config.toml
norm = "batchnorm"
blocks_per_level = 2
muon_scale = "original"
max_steps = 7600
batch_size = 128
warmup_steps = 220
Rows from block 2, named by matrix and row number. Rows with one number belong to one channel. Each number is 128 + 24 x the weight over the matrix's rms, rounded and kept within 0 to 255. All counts start at 0.
# convs0: first 3x3 conv (model.enc.1.0.convs.0.weight, 128x128x3x3), inputs 110-120, a 3x3 kernel for each
# convs1: second 3x3 conv (model.enc.1.0.convs.1.weight, 128x128x3x3, transposed), outputs 110-120, a 3x3 kernel for each
convs0.22 [ 68 148 125  90 129 120 125 125 107 142 139 144 105 120 131 159 154 150 132 135 137 132 147 162 128 125 113 157 144 152 120 114 133 107  99 115 129 147 154 139 153 104 133 120  95 132 134 131 180 146 129  98 112 133 135 183 157 124 144 114 143 132 137 120 169 176 145 165 139 115  94 118 137 102 139 130 110 106 141 131 105 151 148 162 149 131 109 153 155 160 102 126 131 128 127 133 125 146 129]
convs1.22 [133 117 114 178 165 176 145 155 151 128 140 164 180 153 165 136 123 139 146 114 138 114 123 114 111 124 133 101 112 108 138 116 127 104 102 114 126 131 122 110 129 130 106 125  98 147 155 113 116 152 128 142 127  97 126 146 108 116 169 126 116 150 135 142 144 117 122 131  79 108  90  96 186 150 131 159 157 132 120 120 102 129 154 150 134 131 105 129 126  96 112 130 146 111 136 148 134 166 164]
convs0.23 [ 80 102 148 144 138 124 130 109  82  94  92 115 146 146 163 135 110 156 124 113 144 138 116 132 144 132 164 104 110 164 116 110 133 142 146 162 141 138 151 107 106 108 127 106 152 112  97 107 115 124 142 106 122 121 136 151 140 108 124 116 100 111  98 121 115 152 149 110 101 151 117  92 142 152 133 131 133  97 140 131 108 137 129 130 136 129 139 121 115 125 131 113  87 146 122  95 128 145 110]
convs1.23 [131 115 119 132 125 127 131 121 110 116 116 145 125 112 123  88 131 115 123 137 107 146 129 108 120 131 126 111 109 103 164 121 107 155 115 102 113 112 150 126  97 158 115  90 111 129 137 161 121 150 144 141 149 116 143 136 126 153 124 132 151 128 140 137 138 117 148 178 147 149 170 142 154 149 131 148 151 143 104  99 110 150 120 121 111  99 129 133 125 125 124 115 153 141 134 145 144 156 156]
convs0.24 [134 117 187 118 101 133 122 124 113 159 169 158 128 126 134 112 118 130 169 127 125 176 160 143 118 115 157 180 122  65 180 134 119 112 123 146 132 136 117 119 120 125 134 132 133 127 111 101 161 163 136 147 154 129 183 123 110 123 113 135 115 146 168  84 118 175  74 101 142 147 134 143 163 161 102 118 119 112  85 115 116 135  87  55 119 114  95 126 160 130 117 120 143 136 109 125  93  92 117]
convs1.24 [139 127  99 113 113  97 104 115 115 120 102 126 126 136 167  63  83 111  91 101 110 130 132 128 146 127 123 147 118 144 115 150 179 139 103  96 101 103  80  85 133 130 161 188 139 125 152 146 113 144 150 155 161 175 132 125 171  92  84 104  73  92 112 147  84  94 164 107 104 144 135 115 140 118 130 153 139 153 152 119 127 146 119 159 138 130 150 157 162 161 151 152 135 166 153 128 125 129 117]
convs0.25 [105 131 102 155 152 143 163 170 162 121 140 121  98 121 107 127 145 119 158 137 124 145 123 128 129 114 106 132 136  90 135 155 118 132 127 134 166 133 113 117 110 105 122 120 122 140 133 108 151 144 133 140 127 132 126 110 100 121 122 105 135 169 184 108 147 135 153 155 139  93  99 112 128 111 129 140 125 135 118 114 106 162 152 127 156 148 126 134 154 155 101  93 101 112 105 129  95 100  97]
convs1.25 [107  71  82 101  95 101  81  92 112 141 114 139 152 142 136 124  88  99  95 114 155 120 131 155 134 152 190 166 154 146 121 109 130 106 121 182 164 140 107 118 134 121  94 126 129 119 130 112 119 154 141 166 181 177  45 112 146 144 154 132 177 146 135  64 132 129  86 140 138 133 192 186 126  99 103 119 116 109 139 143 114 119 134 139  97 111 134  79 100 156  76  97  99  96 107 111  88  79 111]
convs0.26 [114 102 109 128 115  82 135 141 104 102 109 129 130 125 117 124 124 145 135 141 157 128 138 136 137 141 127 146 133 179 145 138 167 119 127 147 119 138 155 127 133 158 136 126 106 135 155 138 108 107  94  98 108  85 128 110 104 102 105  98 126 116 122 119  92 123 145 137 165 134 123 155 137 129 143 106 121 150 107 139 148 120 133 147 107 131 129  86 105 106 140 151 136 141 127 120 150 137 104]
convs1.26 [ 91  96 120 107  91 113 159 148 140 108 149 144 115 116 105 138 127 121 128 108 101 114 105 112 123 107 102  94 108  57 130 137 100 151 162 120 125 128 147 128 112 150 133 105 138  78  99 109 101 111 116  86 108 111 115 103 111 142 135 105 140 138 113 138 148 146 134 141 131 134 133 115 106  84  81 133 114 110 142 142 140 134 142 140 120 138 164  90 122 154 124 113 126 101 116 141 118 149 157]
convs0.27 [166 126 109  72  93 111  86  78  77 122 117 102 112 120 135 120 116  95 133 110  95 141 162 147 139 141 130 103 102 145 125 111 119 124 113 137 125 101 130 124 137 128 119 138 140 111 159 129 150 159 103 136 134 106 103  93 138 114  95 104 116 105 142 158 128 157 102  76 102 129  93 100 153 143 117 135 140 129 125 125 139 101 115 127 144 152 131 113 129 113 138 154  87  89 143 122  94 111 102]
convs1.27 [112 107 113 130 133 147 137 121 146 139 148 109 161 158 121 142 143 124 147 123 101 127 126 114 121 132 115 107 135 123 156 142 116 175 122  99 161 136  88 178 115  79 130 119 105 114  95 111 123 126 149 132 115 135 145 156 124 151 151 106 130 112  92 146 121 152 102 109 117 121 126 154 124 106 101 135 122 129 137 132 143 158 147 142 139 113 120 154 124 138 131 127 138  88 119 106 141 152 139]
convs0.28 [111 125 122 164 148 115  90 118 122 148 120  78 160 142  83 129 108  87 135 127 132 100 104  99 130 148 126 148 146 137 136 108 102 177 106 104 103  94 112 114  91  76 118 124 120 151 145 168 142 146 162 139 127 136 117 110 126  97 132 149 124 143 149 136 111 153 119 136 142 104 136 124  95 115  94 132 140 122 108 112 142 138 126 141 118 132 137 136 125 125 151 170 107  75 130 117 101 159 175]
convs1.28 [136 101  55 171 145  84 149 165 130 133 141 114 168 143 102 127 147 133 141 143 159 147 121 122 144 117 157 140  79  70 139 110 100 160 129 110  95 118 171  95 112 216  81 154 215  76  97  87 164 168 167 105 127 126 101 100 111 148 143 157 160 151 132 109  90 133 106  80 118 111  87 159 143 174 159 134 148 131 106  99 117 127 113  89 111 123 172 165 170 188 127 152 172 153 137 144 118  90  96]
convs0.29 [103 136 106 100 116 111 126 136 137 125 111 119 150 118 127 130  96 120 107 117 124 126 117 104 130 125 101 108 131 127  95 124 109 145 201 166 126 103 117 121  98 119  86  75 133 123 123 100 112 126 125 120 122 111 112 134 129 124 160 153 148 171 121  99 124 117 109 131 106 126 157 123 151 133 139 128 120 158 142 123 130 123 118 120 107 107 116 136 119 106 129  89  93 125 116 131  84  97  95]
convs1.29 [143 151 133 141 159 161 121 136 144 152 148 159 143 134 119 134 112 111 171 177 122 126 141 138 137 141 133 146 127 126 145 117 133 133 108 132 168 177 156 150 125 119 140 124 139  87 109 115 135 137 125 131 121 120 113 139 126 112 158 134 127 156 138 112 133 104 115 124  92 134 145 129 115 119 129 101 114 116 108 139 133 133 116 104 136 123 127 101 118 130 149 167 167 106 118 135 137 139 120]
convs0.30 [ 97 125 160  67 139 162 120 174 206 134 145 142 122 136 152  85  95 123 105 109 109 100 116 128 115 130 146 147 140 146 143 135 138 153 153 150 138 176 135 145 154 118 125 194 136 121 146 134 105 151 132 161 137 124  81 102 118  99 143  94 144 204 109 121 176 191  46 145 184 129 195 143 116 113 104 131  88 117 108  82 101 140 124  99 152 123  87 160 155 138  94 115 115  92 142 194 110 103 123]
convs1.30 [148 116  93 183 140 139 162 115 114 112 127 173 116 139 135  57  72 118 122 140  99 129 121 138 159 119 135  84  93 119 112 107 112 137 159 136  82  69 110  69  85 163 132 128 146 121 136 143 131 110  70 137  95 119 108  82 100 119 137 159 130 145 189 108 113  88  90  86  94 122 116  95 163 196 172 151 187 128  98 146 112 116 106 116 119 118 134 115 116 125 159 185 163 197 185 148 219 179 123]
convs0.31 [143  97 135 147 104 124 172 132  91 120 107 111 138 116 121 148 137 120 140 110 116 142 117 112 131  94  99 116 113 125  90 125 156 144 148 139 127 134 117 120 144 150  84 109 119 152 126 126 161 131 138 132 123 130 119 152 110 133 163 138 140 117  92 118 112 111 133  77  80  87  66  63 126 130 116 123 129 105 144 140 135 111 139 119 138 159 157 138 133 136  76 109 119 115 125  94 157 183 132]
convs1.31 [150 117 165 113 100 156 125 105 147 127 113 119 112 110 128 119 122 137  97 116 134 122 132 122 126 121 141 128 146 156 108 144 160 111 123 144 146 130 113 112 127 148 119 113 154 141 138 116 121 102  90 126  79  80 110 116 130 126 133 154 117  99 114 134 150 163 121 159 137 201 219 190 129 129 133 101 136 196  86 120 167 158 182 175 149 139 133 137 120  82 113 120 127 113 139 164 171 185 194]
convs0.32 [ 95 129 143 126 104 100  95  79 111 117 109 132 124 141 172 146 153 149 139 130 134 128 129 149 110 122 154 149 113 132 134 107  94 179 131  71 116 101 131 172 149 137 118  95  87 123 122 142 109 122 138 140 123 135 124 121 137 159 139 148 114  82  90 122 123 135 158 161 179 131 135 124 116 113 124 111 117 119 122 139 154 154 130 141 125 134 146 125 106  99 116 119 140 134 125 146 142 128 135]
convs1.32 [166 121 122 129 111  86 140 124  94 137 133 121 143 152 137  99 116 109  86 114 141 119 131 147 148 131 118 104 104 129  77 102 135 128 107 128 146 119  96 147 139 129 161 145 139  95 118  84 108 137 112  82  67  81 182 159 147 151 126 107  96 122 129 132 141 103 159 152 107 176 165 143 138 127 124 168 169 134 164 160 155 132 136 146 116 101  97  95  62  67  97  64  31 164 135 103 147 136 114]
convs0.33 [198 213 223 145 108 118  84  79 105 118 105 114 125 138 122 102 110 119 126 131 136 141 139 154 129 116 119  96 101 102 159 153 156 144 108 133  91 117 114 118 148 132  70  86  76 121 104 127 169 151 148 127 117 117 100 100 129  97  81  73 138 136  82 148 155 171  58 106 142  46 100 161 137 140 129 128 136 119 157 168 152 105 107 126 111 112 120  89  95 110 109 128 151 145 126 129 152 109 119]
convs1.33 [129 125 131 107 118 131 108 112 102 153 139 130 127 122 141 106 118 136  84 102  98 101 115 126 120 132 122 148 162 167 112 112 128  93 115 133 130 112  95 144 173 145 143 160 115 134 130 164 137 136 134 134 110 116  98 121 146 119 146 162 126 130 142  36  96 140  84 134 138 127 156 119 116  95  75 116 122 116  73 119 157 122 134 156 119 123 140 116 103  83 119 102  73 126 125 110 126 156 155]
convs0.34 [131 128  81 133 178 121 185 133 103 129 123  81 156 128 100 142 154 140 123 116  84 135 133 115 144 142 118 120 117 155 121  91 124 131  81 109 139 137 143 124 140 130 110 138 104 142 148 143 141 104 123 118  97 111 103 139 144 161 148 105 137 141 145 145 149 114 116 106  92 147  73  94 132  93 121 135 135 160 101 119 127 122 141 162 154 150 132 135 129 143 145 101  97 172 152 105 173 135  92]
convs1.34 [134 144 185 107 128 177 127 127 108 102 113 128  82 133 153 101 147 122 119 178 157 123 158 131 136 131 145 110 117 211  85 141 181 128 148 105 153 159  77 166 173 126 151 170 146 172 124  90 156 128 121  94 102 110  95 123 100 108  91  83  85 114 128 115 129 135 115 134 126 140 123 162 169 140 142 128 160 125 137 144 125 164 153 104 128 128 109 126 114 127 166 161 115  94 156 131 102 130 105]
convs0.35 [103 117 116 145 141 148 138 137 135 136 130 136 131 125 143 140 134 158  87 103 134  84 121 143 114 137 148  99 114 159 126 113 128 135 123 103 142 113  61 122  89  89 124 113 117 116 146 146 111 142 141 104 127 124 139 121 156 140 112 128 145 127 137  85 116 112 136 152 127 130 109 127 121 134 125 111 133 127 106 146 124 126 137 154 106  91  92 112 115 139 109 131 126 125 128 124 157 165 159]
convs1.35 [129 129 101 126 131 118 154 146 117 126 117 124 141 105  93 130 126 123  89  84  88 139 111  93 175 136 136 131 122 128 116 138 148 132 135 111 124 160 150 125 146 142 121 120 104 116 117 101 104 136 144 114 124 159 123 146 121  67  83  60  97 147 137 154 136 131 131 106 101 130 123 151 145 134  98 146 151 117 139 143 135 174 168  92 120 132  95 114 118 100 120  98  99 142 145 147 128 107  93]
convs0.36 [106 146 166 104 137 208 150 119 172 114 149 128 100 135  92 119 170 128 176 170 174 160 125 128 128 105 102 147 158 161 113 137  98 118 170 116 126 138 135 173 191 166 148 207 143 142 147 149 116 132 145 122 115 114 133 126 141 148 141 144 116 150 161 100 126  92  98 102 100 146 146 116 126 124 140 118 111 139 126 126 152  97 117 157 117 137 151 139 139 158 111 142 141 136 169 139 126 132 111]
convs1.36 [130 107 104 156 139 122 127 154 155 113 127 156  93 126 169 137 145 162 114 120  97 130 138  78 157 140  90 138 124 162 131 131 174 126 152 190 143 142 100 120  97  69 106  69  69 100 126 124 126  90 111 157 107 132 131 129 107  90 113 133  52  95 161  89 172 119 123 131  69 188 164 123 124  98 124  69 124 141  61 164 160  89 120 132 151 128 133 133 100 118 102 114 118 117 144 124 161 162 136]
convs0.37 [141 151 130 140 135 108 113 137 114 129 103  88 141 146 154 133 134 131 122 121 120 133 147 129 121 124 110 122 152 151 108 157 139 136 129 115 127 107 127 124 101 152 107  82 199 109  81 114 135 146 150 144 158 136 131  99 151 129 116 113 133 128  81 102 105 113  77 145 116 135 203  83 115 163 149 150 152 126 159 126 126 158 118 138 121 115 135 148 136 101 134 102 117 106 117 142 138 175 144]
convs1.37 [153 150 163 110 123 145 108 104 128 111 140 125 145 139 148 126 131 144 169 174 132 140 127  98 157 155 115 149 129  80 169 112 104 147 117 127 116 126 129 145 124 122 140 112 126 145 146 116 148 164 147 125 139 110  95  99 123 112 140 142 140 161 152 146 148 117 122 131  94 116 112  77 116 144 119 116 152 119  99 147  89 174 146 154 147 131 130 126 103 105 143 115 138 124 123 161 148 128 138]